From a checkpoint of a small audio embedding model: layers 6.
Rows from block 2 of a small audio embedding model, named by matrix and row number. Rows with one number belong to one neuron. Each number is 50 + 12 x the weight over its row's rms, rounded and kept within 0 to 99. All counts start at 0. After the name is the row's rms in percent of the matrix's.
After each neuron's rows are labels from the 100 clips, of 14976, where the neuron reaches its highest value: "responds to" is what is common among them; "lies over" is the class under the peak. Only what is clearly more common there than usual is listed. The data: two synthetic voices taking turns or overlapping, over music, noise or silence. In brackets: how many of the 100.
# fc1: second MLP up (model.blocks.2.mlp.fc1.weight, 2304x384), inputs 128-255
# fc2: second MLP down (model.blocks.2.mlp.fc2.weight, 384x2304, transposed), outputs 128-255

fc1.532 344:50 55 50 50 52 56 54 36 65 41 35 51 50 62 52 50 79 50 49 43 50 50 73 36 54 50 50 50 39 50 51 58 50 50 51 50 14 78 49 45 50 50 54 39 50 49 45 50 50 50 42 47 48 50 42 45 27 50 21 50 70 50 50 36 50 45 00 41 58 46 49 51 44 50 50 39 00 56 55 50 53 62 50 30 53 50 50 50 50 50 90 50 50 50 31 47 71 51 50 50 53 55 49 49 50 48 81 50 50 64 47 50 50 68 50 52 50 46 48 53 50 49 50 50 50 51 64 50
fc2.532 104:50 50 50 50 50 50 51 50 50 50 50 55 50 50 50 50 50 50 50 50 50 48 50 50 50 50 50 57 50 50 47 50 50 50 99 50 50 50 50 50 50 50 49 00 50 50 50 50 50 51 50 50 50 50 50 50 50 50 50 50 50 50 50 50 50 50 50 50 50 50 50 50 49 50 50 50 50 50 26 50 55 50 50 55 49 50 50 50 50 50 46 50 50 50 51 50 50 50 50 56 50 54 49 49 50 50 99 50 50 50 50 50 50 50 50 52 50 50 50 50 50 50 50 50 50 50 99 46
responds to: thin (high-pass) (29)
lies over: child-like voice (42)

fc1.564 402:48 42 39 50 38 48 54 44 48 47 50 46 50 60 52 59 54 55 56 58 50 53 45 47 43 49 50 55 51 31 43 48 99 50 08 88 59 47 50 46 55 53 56 51 72 50 31 50 42 38 51 50 54 50 50 47 50 31 48 52 50 50 54 51 67 51 50 68 99 50 55 48 40 53 44 37 49 44 48 54 52 50 52 50 50 48 52 51 50 49 53 50 55 50 48 43 51 50 52 52 51 63 96 55 50 55 99 45 50 62 03 51 49 99 37 49 51 50 56 42 50 48 50 49 50 68 68 68
fc2.564 343:50 50 50 50 50 64 50 50 36 50 50 48 50 50 50 50 50 50 50 50 49 45 50 50 50 50 50 49 50 50 50 32 50 50 45 50 51 50 50 50 50 50 48 53 50 50 01 50 50 50 50 50 50 50 50 50 50 47 50 50 50 50 50 50 50 50 50 50 59 50 50 50 50 50 50 50 50 50 44 23 51 50 50 53 24 50 51 50 50 50 53 50 50 50 50 50 62 50 50 91 51 50 50 49 50 45 51 50 50 59 51 50 50 50 50 50 50 50 47 48 50 50 50 50 50 50 47 19
responds to: deep voice (67); music (64); first voice: deep voice (50); thin (high-pass) (34)
lies over: deep voice (51)

fc1.738 428:54 39 48 52 50 72 50 57 50 51 50 09 51 50 52 46 50 48 45 50 69 48 50 50 34 50 45 48 50 50 44 56 85 50 52 48 71 50 48 50 50 44 76 53 51 50 44 48 48 49 99 44 48 49 50 48 77 50 53 50 30 21 60 49 49 60 48 48 64 87 48 52 46 53 50 40 40 50 45 39 44 50 54 62 54 43 49 49 51 54 18 50 52 50 50 50 35 52 50 67 58 60 50 54 50 30 77 52 43 54 50 60 53 61 50 43 33 43 50 29 47 46 49 56 46 67 42 64
fc2.738 656:51 50 50 50 50 49 50 49 48 50 50 48 50 50 50 50 50 50 50 49 99 51 50 50 50 50 50 61 50 50 50 55 50 50 58 50 51 50 50 50 50 50 50 50 51 50 34 50 50 50 56 50 50 50 50 50 50 73 49 50 50 50 50 50 50 50 50 50 49 50 50 50 46 53 50 56 49 50 50 60 48 50 51 38 43 50 52 51 50 50 00 50 49 50 43 50 50 50 50 51 50 50 51 50 50 53 52 50 50 51 71 50 50 50 50 48 50 50 50 53 50 50 50 50 50 50 52 47
responds to: deep voice (86); first voice: deep voice (61); second voice: deep voice (48)
lies over: deep voice (70)

fc1.216 293:47 57 48 52 65 47 50 49 90 52 50 31 50 68 52 50 51 46 35 36 50 50 50 30 50 45 50 37 48 54 29 84 68 50 50 50 50 03 46 40 51 50 78 23 50 40 49 59 50 36 50 51 52 49 49 50 64 48 52 50 40 50 48 48 50 53 56 44 41 39 50 44 42 55 49 59 52 87 75 51 18 50 56 49 51 44 53 52 51 50 53 57 99 42 22 50 50 50 50 41 50 48 57 46 50 58 46 46 56 49 50 50 61 50 52 76 37 54 49 50 34 50 50 48 49 50 19 59
fc2.216 312:50 50 50 50 50 60 50 37 45 50 50 54 50 50 50 50 50 50 50 50 50 44 50 50 52 50 50 50 50 50 50 50 50 50 50 50 39 50 50 50 50 50 00 45 50 50 50 50 50 50 50 50 50 50 50 50 50 50 50 50 50 50 50 50 50 50 50 50 50 50 50 50 50 50 50 50 50 50 00 99 50 50 50 49 50 50 50 50 50 50 50 50 49 50 50 50 50 50 50 50 50 50 50 50 50 53 50 50 50 51 60 50 50 50 50 50 50 50 50 99 50 50 50 50 50 50 50 50
responds to: child-like voice (69); first voice: child-like voice (63); thin (high-pass) (45)
lies over: child-like voice (51)

fc1.446 034:50 50 50 50 50 61 50 50 50 50 50 50 50 50 50 50 50 50 50 50 50 50 50 50 50 50 50 50 50 50 50 50 43 50 50 50 50 50 58 50 50 50 50 50 50 50 63 50 50 50 50 50 50 50 50 50 50 50 50 50 50 50 50 50 50 50 46 50 50 86 50 50 50 50 50 50 50 50 50 60 50 50 50 50 50 50 50 50 50 00 50 50 50 50 50 50 57 50 48 50 50 50 50 50 50 50 50 50 50 70 50 50 50 50 50 50 50 46 50 50 50 50 50 50 50 50 55 50
fc2.446 010:50 50 50 50 50 50 50 48 50 50 50 52 50 50 50 50 50 50 50 50 50 50 50 50 50 50 50 48 50 50 50 50 50 50 50 50 50 50 50 50 50 50 50 50 50 50 50 50 50 50 50 50 50 50 50 50 50 49 50 50 50 50 50 50 50 50 50 50 50 50 50 50 50 50 50 50 50 50 52 50 50 50 50 50 50 50 50 50 50 50 52 50 50 50 50 50 50 50 50 50 50 50 50 50 50 57 50 50 50 50 50 50 50 50 50 50 50 50 50 50 50 50 50 50 50 50 50 50
responds to: thin (high-pass) (74); high voice (66); first voice: high voice (56)
lies over: high voice (41)

fc1.758 176:50 50 50 50 05 50 50 50 50 50 50 50 50 50 50 50 59 50 50 38 50 50 50 50 31 50 50 50 50 50 50 50 50 50 35 46 50 50 50 50 50 50 50 50 50 50 61 50 50 50 22 50 50 50 50 50 69 38 50 50 50 50 50 50 50 50 23 30 50 92 50 50 50 50 50 50 50 45 50 50 50 50 50 50 50 29 50 50 50 57 50 50 50 50 50 50 50 50 50 79 50 50 50 50 99 50 52 47 50 50 50 50 50 46 50 52 50 50 50 50 50 50 50 50 50 50 50 79
fc2.758 008:50 50 50 50 50 54 50 68 92 50 50 51 50 50 50 50 50 50 50 44 49 61 50 50 48 50 50 47 50 50 53 50 50 50 50 50 50 50 50 50 50 50 50 49 50 50 47 50 50 50 50 50 50 50 50 50 50 35 50 50 50 53 50 50 50 50 54 50 48 50 50 50 50 50 50 50 50 50 51 56 50 51 58 59 49 50 50 50 50 50 46 50 50 50 50 50 50 50 50 74 50 50 50 39 50 51 49 50 50 49 49 50 50 50 50 53 50 50 50 50 50 50 50 50 48 50 50 00
responds to: thin (high-pass) (45)
lies over: low voice (30)

fc1.93 113:50 50 12 50 50 50 38 30 50 57 50 50 50 50 50 66 50 50 50 50 49 50 54 50 50 50 50 92 50 48 50 50 54 50 60 50 50 50 46 50 50 50 99 45 50 51 76 00 50 68 50 50 50 50 50 50 50 50 50 50 48 50 50 50 50 29 50 50 54 50 50 40 50 50 50 50 60 47 50 50 51 56 50 50 50 78 50 50 50 50 50 50 50 50 50 50 50 94 50 50 50 50 50 69 50 50 50 50 50 04 50 50 50 50 50 50 50 50 43 55 67 50 50 50 50 50 44 47
fc2.93 010:50 50 50 50 50 49 50 53 35 50 50 50 50 50 50 50 50 50 50 50 50 98 50 50 50 50 50 50 50 50 51 58 50 50 52 50 60 50 50 50 50 50 50 50 50 50 38 50 50 50 50 50 50 50 50 50 50 50 50 50 50 50 50 50 50 50 50 50 54 50 50 50 99 50 50 50 50 50 51 51 50 50 42 48 50 50 50 50 50 50 47 50 53 50 50 50 51 50 50 06 50 50 50 49 50 56 50 50 50 59 49 50 50 50 50 50 50 50 50 48 50 50 50 50 50 50 50 48
responds to: child-like voice (72); first voice: child-like voice (58)
lies over: child-like voice (56)

fc1.140 406:55 52 41 49 50 38 51 53 58 50 59 49 70 50 53 57 51 51 52 32 50 51 51 51 51 50 50 40 54 57 49 72 47 52 53 39 49 50 88 50 56 53 51 40 18 49 43 50 47 35 56 50 51 50 48 53 51 39 40 50 44 52 43 53 51 50 63 86 41 50 45 38 29 47 57 34 54 46 40 42 41 27 51 53 26 25 51 53 47 52 67 52 52 46 36 53 56 76 41 99 30 49 52 51 50 53 50 48 53 99 47 58 46 79 50 61 65 50 50 29 51 50 49 49 55 73 51 34
fc2.140 665:50 50 49 50 50 48 50 38 99 55 50 51 50 50 50 50 50 50 50 50 50 50 50 50 50 50 50 46 50 50 44 31 50 50 50 50 53 51 49 50 50 50 48 50 50 50 50 50 50 50 50 50 50 35 50 50 78 00 53 50 50 50 50 49 50 50 21 50 50 50 50 50 50 65 50 50 50 50 45 52 50 77 48 45 48 50 50 49 50 50 28 50 26 50 50 50 50 50 50 31 50 52 48 52 50 52 51 50 50 99 64 50 50 50 50 50 50 50 50 54 50 50 50 50 50 50 31 52
responds to: deep voice (90); first voice: deep voice (81); background: none (62)
lies over: deep voice (68)

fc1.328 381:50 84 45 43 48 57 50 51 44 26 50 49 50 45 60 47 51 51 49 57 50 53 48 49 81 47 51 25 64 52 52 75 72 50 46 48 26 47 48 51 51 49 51 58 50 47 50 50 50 51 61 58 53 52 48 50 59 29 61 50 59 49 45 50 50 50 44 50 43 52 53 52 40 49 49 06 50 50 47 53 50 43 73 09 26 49 43 52 50 50 41 50 98 47 64 49 47 50 49 50 52 47 50 83 50 47 50 48 48 20 68 50 36 50 50 52 52 50 31 50 49 50 49 50 53 50 47 39
fc2.328 434:50 50 50 50 50 53 50 51 65 50 50 25 50 50 50 50 50 50 50 50 50 37 50 50 50 50 50 02 51 50 00 52 50 50 32 50 50 39 50 50 50 50 58 51 50 50 51 50 50 50 50 50 50 60 50 50 50 99 50 50 50 50 50 50 50 50 45 50 46 50 50 50 47 50 50 50 50 50 50 90 51 42 47 44 50 50 50 50 50 50 04 50 99 50 50 50 50 50 50 51 50 51 47 50 50 50 47 50 50 52 99 50 50 50 50 50 50 50 50 49 50 50 50 50 50 50 50 66
responds to: child-like voice (95); first voice: child-like voice (81)
lies over: child-like voice (83)

fc1.569 294:51 48 50 37 51 50 50 44 50 46 50 37 65 53 51 50 50 50 80 49 37 51 37 50 29 33 51 45 50 56 40 50 50 50 40 50 36 44 99 15 54 48 50 57 68 50 48 36 46 47 50 45 59 45 50 51 59 51 44 51 75 47 65 48 48 55 54 50 50 50 41 50 59 47 50 50 50 65 53 51 42 59 65 81 53 59 50 45 42 53 51 50 40 70 52 49 01 43 45 70 61 50 38 38 47 53 44 57 50 94 49 50 51 49 50 47 50 50 37 39 29 45 73 48 52 50 51 42
fc2.569 210:50 50 50 50 50 35 50 53 50 47 50 55 50 51 50 56 50 50 52 50 50 51 50 50 50 50 50 54 35 50 67 50 50 50 51 50 86 50 50 50 50 50 51 49 50 50 49 50 50 50 50 50 39 45 50 50 14 48 50 50 50 50 49 53 50 45 30 50 99 50 50 50 63 50 50 50 50 50 33 48 68 53 50 34 28 50 50 50 50 50 50 50 53 50 44 50 55 50 50 53 00 83 50 48 50 55 69 50 50 53 38 51 50 50 50 52 50 50 50 50 50 50 50 50 50 50 05 51
responds to: second voice: none (49)
lies over: child-like voice (31)

fc1.273 273:52 50 50 50 30 44 51 51 46 58 51 57 62 50 56 58 57 52 64 50 50 51 54 53 53 46 50 51 53 50 39 29 53 52 59 50 66 51 54 49 50 50 50 79 49 59 50 88 50 52 55 58 56 49 51 58 57 45 49 50 50 50 47 41 49 56 50 20 59 47 50 31 46 56 54 16 49 50 53 56 50 49 57 61 47 34 33 50 50 50 44 49 56 50 52 50 50 28 50 49 50 36 48 73 46 37 44 33 71 53 19 50 48 63 58 52 49 58 50 39 00 75 61 50 26 50 46 28
fc2.273 118:50 50 50 50 50 57 50 62 47 50 50 51 50 50 50 50 50 50 50 50 50 39 50 50 50 50 50 50 50 50 99 50 50 50 53 50 50 50 50 50 50 50 50 50 50 50 45 50 50 50 50 50 50 50 50 50 52 59 50 50 50 67 50 50 50 50 50 50 50 50 50 50 44 50 50 50 50 50 48 46 50 50 50 50 51 50 50 50 50 50 49 50 51 50 75 50 50 50 50 65 50 50 50 36 50 52 48 50 50 61 64 50 50 50 50 24 50 50 50 43 50 50 50 50 50 50 50 49
responds to: second voice: none (43)
lies over: child-like voice (30)